From a checkpoint of a small image VAE: encoder arch vit, encoder activation relu.
Rows from block 7 of the encoder of a small image VAE, named by matrix and row number. Rows with one number belong to one neuron. Each number is 128 + 24 x the weight over its row's rms, rounded and kept within 0 to 255. All counts start at 0.
After each neuron's rows are labels from the 100 images, of 14848, where the neuron reaches its highest value: "top examples" is what is common among them. Only what is clearly more common there than usual is listed. The data: made-up ball-and-stick molecule models. In brackets: how many of the 100.
# fc1: MLP up (encoder.blocks.7.mlp.fc1.weight, 768x192), inputs 0-191
# fc2: MLP down (encoder.blocks.7.mlp.fc2.weight, 192x768, transposed), outputs 0-191

fc1.377 [164 108 172 146 111 144 144 101 123 139 117 158 106 147  99 110 111 127 122 146 164 140 156 115 105  93 130 158 130  87  99 141 101 139 162 147 121 160 111 149 149 140 138 132 167 159 111 160 113 124 152  91 133 107 145 127 130 147 186 104 118 115 122 153 173 121  98 104 156 136 148 150 110 111 153 154 190 184  99 114 142 118 124 132  85  93 134 163 125 167 139 133 116 132  85 152 197 138  86 141 125 103 140  80  95  91 153 129 151 122 130 123 109  83 138 157 121 125 104  94 114 148 102  95 133 137 120 106 144 144 126 138 126 140 123 107 110 116 120 150 146 154 107 151 139 114 116 119 129  96 123 148 162 120 139 207 109 107 134 123 141 113 108 138 151 101 104 141 163 151 147 129 141  99 122 177 170 124 127 141 126 134  82 120 139 125 133  71 135 117 127 135]
fc2.377 [164 126 164 137 155 137 136 157 111 144  89 109 130 178  62  91 115 151 130 158 101  95  80 144  88  94 116 121 146 141  80 135  90 125 135 138  86 150 156  90 111 104 109 116 156 138 169 137 129 142 158  84 130  93 157  98 147 139 120 159 150 104 172 136 106 155 147 129 142 100  92 147 130 119 105 134 165 126 117 138 127 116 130 118 151 120 127 154 117  82 170 133 157 139 165 164 134 113 121 150 109 137 145  81 134 130 148 125 140 137 132 182 130 134 126 180 116 105  96 116 141 134 146 114  99 107 119 121 147 127 156 152 106 148 106 133 125  98 130 150 120 106  90 113 123 120  92 124 109 114 128 161 169 152 122 157 165 150 122 122 111 107 119 113  96  93  95 105 131 132 167  94 119 144 120  96 114 147 160 110 143 144 105 151 150  85 131 107 156 113  92 161]
top examples: space-filling (74)

fc1.428 [101 120 107 113  83 131 130 130 121 100 117 166 142 166 139 141 102 143  84 128 156 134 123 158 104  93 136 121 104 146 109  97 135 131 104 151 126 131 120 123  95 107  91 142 104 152 121 100 124 116 124 112 159 113 107 122 104 127 165 151 130 105 151 143 110 135 114 132 158 129 159 165 109 113 163  82 137 137 128 102 100 102  95  92 153 120 139 141 104 139 111 157 118 100  89 112 106 125 132 152 158 150 121 144 177 137 104 137 133 165 131 109 160 178 134 110 109 152  86 111  77 158 140 106 147 117 130 168 141 114 170 103 109 153 116 100 129 101 152  95 163  95 108 152 150 136 135 162 132 173 120 163 151 159  95 124 134 156  79  95 138 151 115 157  97 145  96 162 118 103 131 160 139 159  91 114 147 132 155  94 145 124 144  98  78 112  98 133  91  90 160 147]
fc2.428 [105 101  80 132 158 126 102 106 129 116 160 170 161 166 128 101 137  83  89 134 124  83 109  87 119  99 136 102 151 145 144 123 112 158 116 139 108 149 109 137 153 164 131 161 140 126 116 128 146 148 160 150 128 145 102 129 142 141 151 116 113 140 117 110 147 146 160 121 152  89 156  99 123 109 148 167 138  96 136 166 145 104 110 161  98 117 100  97 113 101 140 127 111  97 111 113 129 168 107 158 121 110 168 172 104 104  95 123 127 161 132 119  90 107 159 157 131 110 167 139 122 157 152 117 101 169 136 154 122 162 165 156 120 158  93 139  91 129 152 147 119 104 104 127 163 166  84 131 149 164 168  91 156 136 143 122 106 155 141 112 106 110 156 157 126 110 117 155 129  96 109  90 167  91 111  91 160 142  91 135 124  92 117 130 115 107 141 116 113 132 109 150]
top examples: space-filling (79); purple ball (71)

fc1.187 [ 98 153  77 136 156 132  96 118 135 136 166 148 143 130 154 105 132 174 127 143 167 103 118 130 112 119 124 147  74 157 165  95 114 200 135 116 112 132 118 137  79 134 139 132 139 129 110 113 160 103 146 113 136 138 126 155  65 159 132 128  97 148 130 113 133 155 132 115 142 122 119 103 135 124 122 144 119 109 145 145 108 139 108 145 179 133 125 171  91 108 109 156 124 131 151 115 123 117 147 106 108 103 160 131 155 130 152 122 130  97 103 122 140 104 163 180 103 131 129 133 112 126 146  92 119 164 148 118 140 101 113 128 129  66 127 106 125 135 131 152 157 125 125 119 134 141  98 129 149 149 114 184  90 114 132 121 113 162 140  39 132 102 117 137  63 164 154 129  55 112 128 139 118 133 135 145 122 134  86 111 137 123 120 117 110 144 115 118 104 170 138 144]
fc2.187 [ 92 127 153 133 126 106 146 109 141 155 131 108 139 108 134 108 121 166 144 109 148 148 129 147 115 123 116 147 155  98 123 104 113 105 150 125 118 109 114 119 141 114 155 151 121  93 125  93 131 143 107 102 100 157 102 124  83  97 126 103 100 121 107 127 107 127 155 138 111 129 129 129 131 147 140 130 144 108 127 134 112 135  99 133 125 101 111 157 138 122 121 125 127 125 149 134 112 148 120 107 112 105  96 137 133 111 143 119 123 144 144 121 174 129 131 103 103 161 132 125 122  96 160 138 142 147 123 141 144 112 157 141 101 103 107 115  92 150 151 106 124 152 148   0 128 114 137 137 105 124 106 111 129  77 157 117 124 145 168 104 129 120 140  90 118 136 136 133  74 145 136 105  96 255  91 130 150 131 113 150 152 114 112 128 156 139 103 127 109 168 158 103]
top examples: space-filling (85)

fc1.475 [130 108 104 114 108 118  78 117 132  95 129 143 154 138 184 132 107  84  95 161 127  98 118 118 116  78 139 149 128 119 159  89 121 106 147 106  86 114 102 129 168 182  96 144 121 144 117 118 155 134 142 151 135 134 134 138 158 100 145  91 136 111  99 183 142 118 136 160 117 152 143  89 160 156 157 106 119 138 124 173 100 121 143 115 160  61 156 150 109 147 147 148 119 128 114 103 117 150  94 116 154 130 154 121 144 108 152 114 106 124 108  89 160 142 121 112 139  93  87 149 127 118 129 138 173 125 142 144 136  89 103 125 103 108 116  88 118 116  69 119 110 124 144 160 153 117  91 122 102  90 134 130 102 132 138 139  60 142 121 145 147 128 132 122 135 108 110 101 150 170 108 125 151 116 148 153 135 152 156 180 156 143 112  98 115 124 149  96 124 117 118 116]
fc2.475 [174 109 117 142 136 146 106 152 142 138 135 136 124 189  98 145 177  89 121 123  96 137 151 162 172 103 131 140 145 119 161 154  98 101 114 103 123 127 123 115  88 123 150 133 116 138 124 141  62  95 104 138 126 121  89 156 136 140 127 136 141 100 156  89 108 117 149 177  99 102 124 142 126 140  96 125  95 139 136 118 117 128 124 129 158 135 134 175 144 145 130 113 111 119  93 104 116 125  87 131 141 150  81 116 136 134 126 142 149 150 133 125  75 152 125  80 122  99 142 130 110 128 125 120 138 122  90 107 134 162 157 108  82 121 121 135 115 134 102 138  77 127 140 131 113 144 107 171 129  96 121 162 130 111  92 113  93  95 156 163 102 137 107 176  91  97 124  86 159 168 117 121 117 118 129 178 128 106 112 144 138 121 131 164 111 116  81 131 192 131 149 157]
top examples: yellow ball (76)

fc1.437 [103 127 169 161 142 140 130 133 141 100 171 142  97 174 116 122 143 107 134 111 125 143 153 108 100 135 120 129  96 127  99 148  65 125 102 112 137 144 136 115 106 145 168 126 146 149 129 167 107  97 118 136 126 140 121 129 139 146 106 132 110 118 146 115 126  99 101 130 176 115 104 128 121  81 110  96 124 119  99 135 135 114 143 142 136 143  93 172  98  80 138 109 121 119 149 144 167 115  94 132 206 145 128 128 141 116 200 127 155 130 141 143 128 138 143 145 109  98 104 164 117 195  95  96 102 106 106 101 151 143 125 124 112 140 104 132 149 112 132 163 130 120 130 128 134 115 143 103 123 125 109 150 163 110 121 146 117 128 126  92  81 103 138 154 120 131 114  91 127 142 162  86 140 125 115 184 169 115 109 110 110 137 136 144 182 147  67  89 161 138 143 102]
fc2.437 [ 83 114  96 105 150 132 148 157 122 126 147 117  97  84 147 151 105 132 172 101 145 131  91 130 165 119 124 121 127 159 135 122 161 169 114 133 138 103 111 128 102 107 122 163 153 140 132 118 170 106 113 123 135 118 157 138 126  61 124 117 129 130 128 126 147 154 120 132 122 106 140 201 145 137 164 166 125 140 103 152 120 109 104 136 125 130 136  57 146 118 137 177 131 144 174 157 111 121 113 132 124 148 132 108 123 118  93 116 134 157  96 147 134 116 115 174 104 180 154 111 130  69 145 148 109 135 147  90 107  99 103 135 173 136 162 143 123 138 176 118 143 181 141 140 100 110 132 125 116 130 152 144 104  93 119 139 161 132 102 125 133 104  97  96 135 138 196 128 115 123 125 143 101 118 144  88 132 122 113  93 160 148 138 133 113 111 131 172  85 143 145 131]
top examples: dark backdrop (100); yellow ball (78); space-filling (61)

fc1.157 [183 145 145 129  98 148  70 121 145 142 125 133 105 130 124 136 141  74 153 134 110 127 132 129 150 137 147 149 113 129 145 112 151 142 142 116 103 135 135  89 127 169 106 152 138 116 129 158 134 154  86  89 136 111  94 180 113 114 149 134  94 105 113 118 152 125 145 163 162 131 119 117  74  92 162 131 148 124 111 147 107 133 102 143 147  77 131  94 104 135 108 134 139  91 112 115 144 126 151 106 120 123 146  94 138 129 145 151 101 136 114 133  92 171 140 103 102 106 148 185 100 157 135 130  89 123 147  93 109 132 103 153 135 152 147 106 109 111  84 143 127 125 186 147  98  99 138 101  61 144 132 101 143 117 115 129 133 124 107 156 102 107 157 209 122 146 157 148 131 162 155 149 139 101 139 119 143 112 132 154 157  91 109 109 141 117 113  83 130 132 110 115]
fc2.157 [116 109 125 102 140 145 160 115 140 169 133 115 100 136 123 113 101 163 104 127 103  93  98 111  95 143 149 105 100 158  98 131 115 145  98 120 171 157 152  84 157  94 140 170 128 115 150 135 190  89  91 128 103 162 136  84 125 121 120 145 110 101 133 128 151 156 114 147 108  87 149 124 158 120 141 161 103 143 115 146 146  88 109 142 125 128  86  99 113 126 141 152 171 127 163 141 131 152 168 146  90 139 167 157 131 130 103 106 154  94 127 180  99  89 152 168 127 161 158 117 113 117 114 116 137 109 129 109  83 103  95 102  99 162 162 132 125 149 114 112 116 145 101  86 127 125 100 138  92 168 155 115  91 105 116 133 153 124 128 137  89  98 106  85 113 147 132 154 121 131 111 121 123 117 131  75 145 111 137 121 140 131 102 167 159 103 124 146 143 126 120 129]
top examples: small balls on sticks (84); yellow ball (66); balls: twelve (33)

fc1.230 [126 113 109 133 137 132  86  84 151  83 166 142 113 134 122 127 157 125 142 163 185 127 153 117  82 127 119 167 119  95 112 103 123 119 132 132  70 129 174 150 127 124 137 100 130 149 121 134 104 126 163 144 130 138 119 180 145 111 134  99 113 145 119 158 159 126 104 173 156 137 107  44 110 102 147 120 145 158 132 165 137 138 109 139 127 117 151 155 102 144 120 111 137 128 139 112 140 121 114 140 132 123 119 147 134 129 177 125 123 149 117  97 109 106 177 125  94  99  87 111  91 131 147 105 146 138 148 130 123 114  80 168 105  96 117  82 156 140 108 139 128 121 131 122 168 126 143  73 143 119 132 107 146 153  97 119 101 118 138 147 121 122 134 129 111 127 156 114 137 128  99  85 149  98 145 148 193 156 146 166 150 149 178 129 130 103 122 124 184 112 114 113]
fc2.230 [180 126 107 120 107 114 145 150 108 129 120 123 133 114 180 113 119 123 116  94 110 107 110  89 153 109 136 126 169 137 111 144 143 135 143 113 131 113  99 145 148 125  78 161 141  98 132  93 191 174  81 126 129 117 161 132 181 135 162 112  91  90 143 138 117 145 118 111  95 115 162 134 133 160 139 159 121 112 128 137 118 104 159  86 157  99 123 121 135 124 109 139 116  89 155 104  78 101 112 129 107 107 184  95 143 126 106 112 138 132 148 160 137 127 101 189 133 131 128 132 167  91 135 169 119 125 161 161 138  89 137 136 140 132 157 140 135 120 111 105 130 158 131 121  99 123  73 130  95 146 148 126  78 106 112 134 121 109 151 142 123 109 107  99 109 102 111 152 147 107 159 167 145 136 130  84 101 138 137 155 149 113  93 152 102 132 130 154 105 117 140 176]
top examples: space-filling (65)

fc1.76 [ 70 147 107 126  85 114 104 120 115 118 143 141 135 117 115 121 137 170 130 125 177 113  89  76 142 178 164 108 116 111 100 119  96 113 114 141  89 152  88  97  92 111  97 168 137  99  91 132 162 157 105 138 161 139 127 166 110 113 160 126  67 122 117  89 147 107 116 110 144 173 100 126 142 129 115 119 104 132 125 117 151 153 127 129 168 158  95 141 104 106 102 150 104 119 155 139 104 124 113 128 119  85  99 148 129 127 147 109 107 123 130 135 137 164 166 123 106 134  93 145 125 115 151 133 148 134 129 125 134  95 159 142 131 120 138 153 117 110 141 141 151 161 155 157 171 130 116 134  90 105 127 130 105  94 135 107 130 127 171 115 111 136 145 159 115  98 135 113  91 100 113 172 141 121 168  98 129 131 104 129 184 145 138 108 133 134  79 110 164 159 181 105]
fc2.76 [128 122  96 125 149 139 154 120  93 157 126 154 107 148 124 119 161 167 158 117 106 112  79 117 134 163 115 118 134 151  96 101 159 144  92 102 101 119 165 143  70  94 132 107  98 156 145 138  99 156 118 121 100 142 135 135  98 121 128 161  73 128 167 103 135 105 131 177 113 116 143 116 108 129 129 130 115 105 117 124  97 108 102 133 133 159 132 151 157 116 159  93 102 162 160 133 103 136 140 141 130 101 149 125 105 120 120 142 135  89 128 137 136 152 128 105 106 146  88 163 160  89 122 148 143 137 105 123 106 107 118 140  81 117  96 109 104 139 162 120 166 139 156 193 113 119 124 141 139 112 122 143 121 105 126 100 112 120 172 164  91 126 103 188 158  99 163 122 142 157 118 142 107  66  99  92 127 126  84 142 125 148 150 137 144 153  82  99 134 138 137 117]
top examples: small balls on sticks (64)

fc1.342 [130 150 128 114 119 164 143 123 111 117 196 138 134 162 178 139 157 107 149 166 153 172  92 115 124 117 112 130 130 161 120 141 126 200 127  78 119 140 123 143 115 106 157 136 125 108 126 105 103  94 145 166 157 122 123 110 121 158 112 145 148 152  79 105 147 118 143 112 108 114 144 100 130 114 103 142 161  81  75 156 139 108 156 116  98 107 110 186 110 176 118 141 119  75 143 129 126 113 108 137 129 144 125  91 117 140 130 124 132 173 113 152 146 141 142 117 143 121  93 128  95 160 113 122 129 128 152 127 121 126 140 129 131 129 143 109 124 102  88 114 146 142 143 171 107 108 122 132 134 162 167 107 128  82 128 166 113  88 135  96 133 138 135 134 108 139 109  92 131  89 118 158 103 128 125 109  88 196 111 145  90  78 117 130 114 128 111 109 163  99 122 123]
fc2.342 [127  84 100 146 122 139 154 147 117 127 113 110 111 113 126 158 161 113 185 121 128 104 129 132 115 122 130 100 127 140 141  80 153  80 129 159 105  85  88 143 123 126 103 121 115 105 125 137 133 147 128 145 159 165 142 122 102  72 127 107  74 105 110 155 123 148 137 167 128 163 108 114 173 136 176 127 149 194 158 129 124 129 104 135 172 116 140 110 121 101 137  67 121  99 127  76 155 145 170 141 162 125  94 181 150 109 160 140 110 165 134 113 119  82 159 128 139 141 112 142 146 108 150 116 118 134 148 113 153 146 117 132 155 134  91 111 117 140 173 132 106 115 116 102 150 134 124  90 126  79 153 121 124 154 134 122 140 134 138 160 118 133 156 131 116 113 148 116 101 184 155 114 112 131 164 132 154 115 114  99 152 115  98 114 139 115 144 125 115 177 138 158]
top examples: dark backdrop (99); balls and sticks (62)

fc1.276 [133 176 146 106 120 160  90 106 131 100 155 142  94 117 118 128 136  82 122  97 139 169 151 131 158 150 125 132 155 121 148 161 114 183 134 151 106 163 120 124 100 131 153 123 136 132 146 124 162 125 136 134 175 158 112 177 116 122 137 130 175 131 138 153 144 161  80 117 120 169 120 128 112 115 137  87 139  84 122 110 123 141 133 166 127  43 114 140  87 144 120 115 116 110 119 119 153 133 126 117  78 123 124 126 125  91 137 125 109 142 145 149 118 133 136 134  84  89 127 120  92 163 147 121  81 126 144 101  95 124  77 151 124  93 132 128 175 132 117 141 145  64 157 155  91 113 143 127 101 170 141 143 155 157 133 128 110 167  94 113 105 127 137 157 158 164 122 138  82 118 143 120 108 118 131 142 153 135 130 126 102  89 117 119 124 114 105 109 140 109 104 102]
fc2.276 [ 92 155 122 116 132 130 153 114 112  87 152 150 125 146 147 154 117 152 126 142  94 137  98 157 120 187 129 159 132 149 135 124 126  94 120  90 152 137 174 139 114  89 173 118 100  90 100 107 136 121  82 119 110 146 103 118  83 104  86 148  83 169 158 120 125 105 165 158 132 108 114 105  98 117  77 121 112 143 120 116 123 132 111 176 120 179 107  97 150 143 127 118 130 123 161  96  94 100 176 139 106 126  73 113 133 122 109 135 100 121 111 145  85 141 133 102 133 155 172 124 125 162 173 111 137 119 119 119 118 144 124 128 100 137 100 104 114 147 183 131 148 171 105 120 182 116 143 107 150 145 137 115 148 149 121 115 110 116 123 122 108 131 109 143  90 116 157 157 121 140  89 158 120 138 111 155 134 138 114  92 137 152 141 149 115 176 144 133 156 139 157 129]
top examples: yellow ball (80)

fc1.302 [158 149 123 160 106 171 120  94 144 115 121 149 125 113  80 126 126 154 144  95 134  86 139 118 137 110 147 142 104  98 132 124 132 148  81 124 144  86 124 140 109 155 115 121 129 125 109 108 173 160 144  83 137 132 117 149 133  82 111 130 108 122 152 127 184 115 128 101 139 136 100 146 104 100 145  93  89 116 101 169 149 156 112 134 130 130 122  94 118 116 141 152 129 121 134 169  80 111 158 140 107 165  94 106 165 148 106 136  91 131  75 144 116 137 127 130  88 157 103 149  90 104 135 138 131 114 136 110 171  98 136 140 124  98 169  97 174 137 129 125 121 100 146 142 161 144 107 127  92  90 163 121  84  98 109 136 135 141  93 136 169  81 113 144  74 122 155 150 107 127 105 155 133  87 137 102 107 123 125 161 141 100 127 134 137 138 116 139 109 181 155 132]
fc2.302 [172  89 136 158 141 150 104 107 163 138 144 146  96 120 104 139 144 132 147 149 156 158 134 108 121 191 146 104 143 123 156  92  93 180 151 134 119 148 111 137 100 141 119 168 145 139 156 139 111 115 136 154 131 117 141 104 130 124 129 138 108 125 109 143 107  86 132 127 111 128 122 100 108 139  92 173 141 164 123 146 153 143 149 153  93 135 121 151 119 106  91 102 120 139  82 147 159 100 126 132 157 121 115 162  84 125 111 156 127 133 143 161 145  96 170  97 144 127 127 105 147 161 108 124 150 170  97 109 160 106 140 106 138 132 160 155  88 179 144 133 167 130 135 157 126 108 109  97 147 122 129 166 130 155 139 168 137 120 172 165  93 106 113 157 141 152 177 175  93  86 168 117  87 125 164 151 135 130 134 137 115 121 143 145 157 109 145 139 156 115 137 155]
top examples: space-filling (92)

fc1.406 [118 141  94 122 154 145 128 107 102 117 178 215 101 121 122 143  89 120 154 147 174 127 119 118 137 147 123 147 102 161 109 108 132 143 126 112 109 125 109 128  62 114 134 124 109 132 118  85 118 134 152 103 147 121 129 170  98 101 131 151 104 136 172  85 153 103 129 157 165 123 103 110 154  97 158 156 103 121 113 116 146 113 122 140 147 157 102 110  97 136 136 103 161 163 137 135  83 163 132 169 111 107 140  81 147 137 158 146 131 157  85 159 135 139 146  93 125 145 118 100 105 129 171 120 143 110 108 135 122 125 119 143 132  75 165 124 123 144 111 140 166 135 122 132 126 116  79 162  92 117 101 158 127 143 139 133 141 126 140  97 132 133  95 153 155 138 161 102  78 124 142 115 121  91 157 107 140 139 106 137 140 167 138 100 110 166 111 116 139 172 143 153]
fc2.406 [108  94  90 109 144 164  99 153 116 151 118 170  69 132 119 113 124 123 116 156 167 144 121 114 137 126  87 128 139 138 104 118 148 134  96 106  95  91 135  61  94 134 140 162 133 130 150 136 104 122 148 128 107 142 143 148 135 142 111 116  97 121 154 115 114 133 103 148  95 146  84 135 102 159 112 104 129 100 134 165 153 140  79 141 147 172 106 107 134 122 142 126 125 144 116 119 155 165 167 141 149  84 138  82 137 167 122 140 131 130 125 159  97 168 114  89 127 133 147 119 160 118  96 119 184 169 154 115 110 115 112 126  85  73  99 105 101 119 118 145 150 123 141 118 117 110 112 132 146  78 139  95 124 125 154 119 135 155 152 156 139 115  97 157 129  76 138 159  98 117 103 139 118  88 104 135 122 140 119 111 118 186 160 132 110 121 137  92 113 137 130 166]
top examples: space-filling (68)

fc1.680 [113 138 122 121 121 108  98 144 183 101 125 191  99 145 108  81 156 151 147  97 136 124 157 121 106 151 138 149 167 155 160 152 109 112 141 102 152 129 154  98 173 142 163 160 140 103  97 113 179 133 146 119 185 124 151 104 116 178 124 105 149 110 145 144 109  90 154 155 105 109 158  85 115 139 141 118 167 109 112 103 155 121 154  86 123 128 133 135 146 129 103  80 104 145 112  87 181 159 141 141 150 152 141 109 102 126 102  93 140 147 139 159 121 110 120 106 133 144 121  97  99 146 140 111 158 101 160 126 144 142 124 114  90 103 125 152  92 115 124 109 166 172 120 159 106 118 109 118 143 146 114  98 113 103 106 131 127 138 157 119 132  88 133 172 159 146 120 149 109  96 128 114 115 119 145  95 110 151 145 121 106 144 115 119  75 122 135 117 143 136 125  86]
fc2.680 [132 145 163  99 132 153  99 143 109 140 162 131 120 156  71 155 104 125 117 147 106 116  94 147  95 114 130 160 137 111  92  97  92 160 123 108  98 166 154 129 116 125 123 102 151 139 155 121  95 109 123 131  95 131 148 101 117 122 115 146 100  87  86  88 135  87 119 111 155 163 103 130 138 114 118 132 121 126 124 143 111 163 120 134  86 157  90 155 125 120  89 146 169 142 110 110 108 120 126 156 103 118 166  90 101  95 119 156 105 114 163 145 115  96 130 155 160 144 105 125 171 132 144 113 124 109 130 135 143 129 165 125 153 139 153 161 102 147 104 148 110 100 138 141 133 150 193 160 100 110 142  80 152 161 114  98 133 109 151 113 130 109  80 107 132 142 162 103 128 152  83 141 156 122 111  98 104  97 150 139 150 108 154 152 179 160 146 161 141 146 155 129]
top examples: dark backdrop (100)

fc1.81 [ 71 140 138 166 151 164 139 120 151 116 108 167 130 138 171 140 140 119 173 123 148 149  89 151 125  98 166 111  96 118 135 132 131 150 106 146 108 130  98 110  98 121 128 152 109 126 134 101 185 102  86 127 154 140 134 183 109 105 147 135 130 130 119 135 128 154 102 146 121 138 147 113 115  93 180 155 134 153 106 135 134 143 108 142 161  47 109 134 116 122 168 156 139  76 118  92 100 107 130 154 106 100  92  94 118 100 130 118 119 147 108 121 169 135 140 149 101 162 134  83 121 106 127 107 104 133 124  80 166 115 145 117 104 103 162  95 129 172 120 120 156 101 140 138 119 128 125 131 122 144 143 110 127 103 141 160 150 130 127 109 111 143 126 146  99 140 120 141  97 153 136  99 131  98 146 140 173 166  98  61 120 119 134 108 130 111 159 112  94 145 128 113]
fc2.81 [153 115 128 109 165 143 156 165  98 112 142 121 122 119 141 105 105 169 151 127 134 120  98 110 166 171 119 139 142 101 105 102 144 128 129 114 129 137 143  88  84  84 169 142 138 103 147 125 123  97  90 114  94 120 112 141 133 130 122 145  93 140 165 104 115  82 107 170 152 120 116 127 104 111 132 146  86 148 118 121 111 140 159 138 134 168 107 159 109  97 147  94 129 159 154 140 159 137 157 116 140  99 112 161 146 148 133 118  95 113 160 150 146 109 154  98 129 113 103 160 159 103 122 120 146 147 139 101 126 122 134 124  69 113 146 140 108 142 165 110 114 114 104 105 131 100 114 148 150 109 121 176 124 177 112  74 116 136 157 103  98 153 135 114 165 108 163 161 124 160 146 104 139 162 158  96 126  96 119 132  98 174 118 148 164  84 113 151 156 179 135 107]
top examples: space-filling (94); purple ball (62)

fc1.481 [116 177 142 134 104 170  81 156 116 106 184 167 113 128 189 146 100 106 127 114 120 118 135 153 100 143 139 129 137 140 130 133  77 131 153 112 117 120 100 111 128 124 125 136 125  98 115 101 162 118 135 139 167 122 114 109 124 128 166 125 121 117 139 143 142 178 115 127 118 135 111 131 126 122 161  96 110 107  88  89 167  86  81 119 123 145 112  77 113  81 139 141 121 114 153 101 142 122 116 139 147 100 123 144 123 147 124 145 105 161 141 105 158 156 162 140 129 110 125 174 114 133  96 149 123 120 112 125 134 172 118 166  95 122 102  94 163 135  89  93 107 135 163 164 161 108 106  96  97 163 155 118 135 155 141 146 138 153  98  94 153  98 157 147 105 127  73 140 138 143 117 104 119 103 166  99 157 134 107 121 148  88 116 110 102 137 140 102 122 131 145 176]
fc2.481 [141 151 125 114 125  93 176 133 125 161 103 140 118 132 155 156 150 130  83 161  90 155 135 153 127 141 119  93 123 156 147  85  76 153 110 129 116 129 163 129 169 104 160 138 156 122 167 123 154 124 136 149 130 150 142 127 123 163 115 152 113 162  99 152 146 109 110 100  99 105 110  99 125 102 130 129 180 141 119 148 122  89 111 170 127 164 120 136 135 128 139 109 160 135 148  77 113 128 139 169 127 119 109 142  97 161 143 142 151 167 168 176 170 119 138 143 102 165 118  81 149 163  99 115 143 141 123  76 114 166  71  84 180 128 156 124 152 140 119 148 110 156 111 137 109 131 102 137 161 161 115 113 154 125 126 114 142 111 140 117 103 132 119 119 145 134 116 106 151  86 150  88 117 104 148 149  97 106 132  96 108 131 161 118 140 129 102  91 112 127 120 144]
top examples: small balls on sticks (88)

fc1.19 [ 99 110 108 123 120  95 133 105 152 105 130 138 159 136 151 115 118 145 112 130 159 134 104 123 131 158 111 130 134 108 142 149 120 153 110 111 118 131 109 145 118 134 141 143 173 146  94 137 126 112 128  96 164 153 134 107 118 165 127 116 106 168 115 153 206 129 128 132 116 135 152 105 156 108 120 142 155 185 117 129 148 124 110 134 138 130  91 103 136  64 136  68 127 135 153 129 176 111  96 119 128 151 143 126 131  78 148 122 128 130 160 145 132 147 145 120 120 132  65  95 141 158 122  99 144  95 143  84 115  98  98 124 148 102 127 162 165 177  82 146 181 108 140 152 108 155 104 148 134 145 130  89 142 162  98 134 124 140 132  92 170 101 136 139 133 139  96 158 132 125  92 117 110  82 142 141 121 160 141 121  96 130  87 139 121  89 162 146  91 158 131 149]
fc2.19 [133 141 138 138 149  85  93 104 117 111  86 181 148 149 104 143 159 100  97 119 110 133 145 101  94 138  92 124 105 114 126 134 118 121 127 139 106 164 157 174 110 121 148  99 168 152 116 166 145 127 121 170 133 150 115 126 121 121 112 131 147 115 115 127 164 132 110 108 154 110 111 127  99 153 123 147 156 115  95 164 139  99 132 184 112 157 118  77 119 124 136 152 108 148  88 112 115 131 147  87 118 142 114  97  80 123 136  81 143 117 150 131 137 106 118 119 120  91  98 112  85 127 119 133 108 150 135 112 142 143 115 145 131 117 129 133 128 112 120 124 150 141 125 222 130 131  93 150 138 156 116 147 119 125 133 163 141 139 138 120 121 155 121 176 123 122 105 136 155 121 103 122 126  27  90 117 132 143 113 112 144 123 101 126 159 154 155 166  86  86 112 145]
top examples: dark backdrop (89); small balls on sticks (60)

fc1.184 [121 105 134 149 146 141 123 138 145 146 132 162 101 161 110 151 160 111 172 112 130 163 120 144 111  94  97  83 109 142 112 116 157 136 130 149 102 158 111 132 106 126 149 157  96 137 136 177 127 103 113 123 158 103 162 152 128 101 139 159 116 107 136 148 159 132  89 168 123 131 135 159 136 145  79 161 119 108 102 178 128 111 153 167 166 130 127 158 113 122 123 130  79 105 122 184 136  86 153 127 144 127 115 115 143 113 158 107 139 158 100 135 120 118 116 171 129  99 100 143  62 139 122 115  87 116  92 138 120 123 159 164 130 128 158 134 168 143  97 139 172 134 128 163 109 119 121 105 117 153 137 191 142  94 143 149 146 103  93 149 115  76 113 140 130 114 150 137 134 120 154 101 144 108 139 105 108 170  83 119 124  86 127 157 140 106 145 130 112 148 128 100]
fc2.184 [137 163 142 110 116 113 143  90 149 158 165 133 159 137 145 118  83 140 127 156 157  84 113 123 115 131 169 154 131 132 118 121 120 163 114 124 119 116 136 122 148 133 154 140 127 116 135  75 132 108 127 158 105 169 138 178  73 135 160 146 100 127 131 135 120 104 126 102 152 148  49 126  95 121 171 145 166 104 151 120 131 162  91 102 146 133 149 150 121 114 155  92 155 116 115  79 142 136 133 113 151 118 144 104 125 129 102 158 110 130 100 119 186 153 142 142 145 129 149  93 109 153 151 144 168 150 161 124 195 109 118  96 125 104 105 104  89 155 105 141  97 127 122 141 151 120 115 151 122 106  95  71 115 104 141 103  93 146 125  78 169 160 130 105 105 103 150 108  96 133 133 112 108 105 157 153 153 126 132 133 150 128 129 105 111 147 128 114 144 115 137 122]
top examples: dark backdrop (91); space-filling (65)